A small contrastive audio-text model, trained from scratch: encoder widths [48, 96, 192].
Rows from block 5 of the audio encoder of a small contrastive audio-text model, named by matrix and row number. Rows with one number within an expert belong to one neuron, the router's apart. Each number is 500 + 40 x the weight over its row's rms, rounded and kept within 0 to 999. All counts start at 0. Numbers have three digits each.
Before each expert's rows are labels from the 100 clips, of 14976, where the router gives the expert most weight on average: "responds to" is what is common among them; "peak in band" is the frequency band that holds the peak. Only what is clearly more common there than usual is listed. The data: single notes of 20 synthesised instruments.
# router: router (encoder.blocks.5.mlp.router.weight, 8x96, trained with AdamW), inputs 0-95
# up: expert up (encoder.blocks.5.mlp.up, 8x192x96), inputs 0-95
# down: expert down (encoder.blocks.5.mlp.down, 8x96x192, transposed), outputs 0-95

# expert 0
responds to: reverberation; text has "reverberant"; octave 4; A#
peak in band: 250 to 500 Hz
router.0:512491497505475520474567572501515500547462450497434463454456496562484498475466426477528457517472446433557496462571409550451545508506501498526494480518537474544551493468462524475541454416498422567549465486527544486533549483543449500501488463534438530439506552514428484515455551477559474475
up.3:486521575519400447600458460514429481571492492485532490495546570533497474509464467522553510462479490503447499486470501544522470417466491492486531503546521508473494440486527518433497522547505513512493522554535497467467513473451563529509503498461512559565484461581542520442469432411418472475
down.3:478463521546541495464485476505421537492487505523453523565486444520508527495494555517444495539532481474473523438571450481466526483539481425549457513423525474480544551454486523498503549420410502499449488512430483586557509507470451487469488472570498437524424557438427518464458529485515501485
up.4:564560490500529479490549547539560468501494445516554501491491502495490439457510495523440559486543524464519501591457477478560490544502520510557563571524419518485452502613491498475452491563510463525498531486540453437469417520461523498553527495530459535454502533426466518470455440446531492532
down.4:474526546485495485504526512481504443546523539504513538573464493460495554515448523514532476459507473497432477424580517438600491490488448478564445466446421456501414480466551526469473541504493522513533545556495519533529497506502500427550549566412485553495506466485562455482517456463467556475

# expert 6
responds to: octave 5; C; note: C5; vibraphone-like
peak in band: 250 to 500 Hz
router.6:520482455557565423524535431537520492450528478491502483530508430446438392475453517474494518469483488530458502540514514562558454449483532370478494496492496479504540490442509459521474471507501431577485421510479463547505503492540539470468485448502481500478540503485507555529455542466554580505
up.3:431515522515446529509541529498501458472398472550500429519531509527491494489536527503474435437555510512456601530518504564514482461484472494537405556425501533537515477476560470551534476526522514495417476496459560497421446535555541544499512504558498537523458483554477489466538540480538502445
down.3:491503468452436455496546574505505496476504531480573417484492525520465521525478405483476524551456510463488517562461527478510492467531583544509546472516453449568517503540485469506454576518516537478484509472477502465547516452492544492572490481413443422411436472443500514494492539489461430476
up.4:508547504532540500476533469522464561511449447509549493524483580552526570568466486489543541523525495556402413483555492505495539503434532497542560461463462444444531486421471496531485542454468560530536494500451526398515408522504539488521555489534476491530555509482503463499463478509511459492
down.4:519466513458538492472484531496541518461521503531455458542463511483532547485487542579526494481439473513519549514484486528432456466472604511484489532494579479429453549411495509506529479531490576445420518462531517568488508585589538519463461449500525504479506493482535582446534493495445527548

# expert 2
responds to: quiet level; short note
peak in band: 500 to 1000 Hz
router.2:545603497522425517496538509474503483564513529458449475548491496521450457511507512487513558508523495575543493552490499437512532469581500469480483465511438505516484529527504506535476496493531424574480582512537431425514451558511559517471495520523539478475525415529520482507401488438517555565
up.3:490490538511484521474481521450487516584591482491537484487540531501548474474499530576445552505488542469484479505469535571488477476530548541447509514531527470589546497399408453470450543566467516473469538533571533502475487529498462482526467483522480541456490534469548427485547479490464520393
down.3:446484489484458494496513526511495447442443428491504493463539456530477521512535503538472514556583506405481542454498519453534505534517517466444481491514460474466499492518512500579450424532506517459504547468480472465464486448535532463522556435604526466411527547512526465487481501449480450617
up.4:522430493477435540497536521501472489569561478537545523498449435523481467523501509435502462476513453437513504441484556434533513491589451535544510526499549484488580513516480529492570516508472456476542487453487483540504516442510512465523554508486567490564518502576450523573456407537558552538
down.4:464532487476511482489486505491570526539483543440494383568505477496501490462462512480475499509452504458474546505492475524468521614472534486534475563502493465553448532519542521433572481501593479514564469464535543416531589554550420469528537465471525452455453505504503519530506465483475510487

# expert 4
responds to: octave 4; G; note: G4; pitch class: G#
peak in band: 250 to 500 Hz; 500 to 1000 Hz
router.4:488521466467503475459467499441515538428581482510454543551494497477589544573528549557519517539473517438553469531503517427457509479449543473484524517486504542556489468448531466511494476537433455397481445486532493491430507492465456497509520522516592511564443441534515529512517514566456544523
up.3:541439489491508536510504469440500515544418536430478515557491558511457496481543532475543524565526451473435518509549465550514520553510524509552564478530415474498495493543531496481565495526455558421432523520573516498498458506500494544487456465554530468432565534492576549576529521536521497456
down.3:533501485445497459506479535481578478496521451547504502486451475408507526461506500540509442419469535523459537504507495447517504551529505463540467555392528527524435431443474466482539492497496467536526446535467569461564547528498473532440505440440472449543510510455483531477487492461384506518
up.4:624510560553472507561560465496513509465509472506502416430508526478486523535462444530466452500431478450531483473478517518515505480474560515540562531469503492498533552466467451481544515467504469537516466479470593488505491494574447576546551477542425451544447497500583493491464525496442510512
down.4:460451539467607498445496473498532483516554473461525573533529480487464508465460469512521522468528498476487456418526531583490525525461508537462475510542501494508463367493528520422526427561500499507486509492500440494526556519551577431525469493500472512483543513502485540423465422485528561491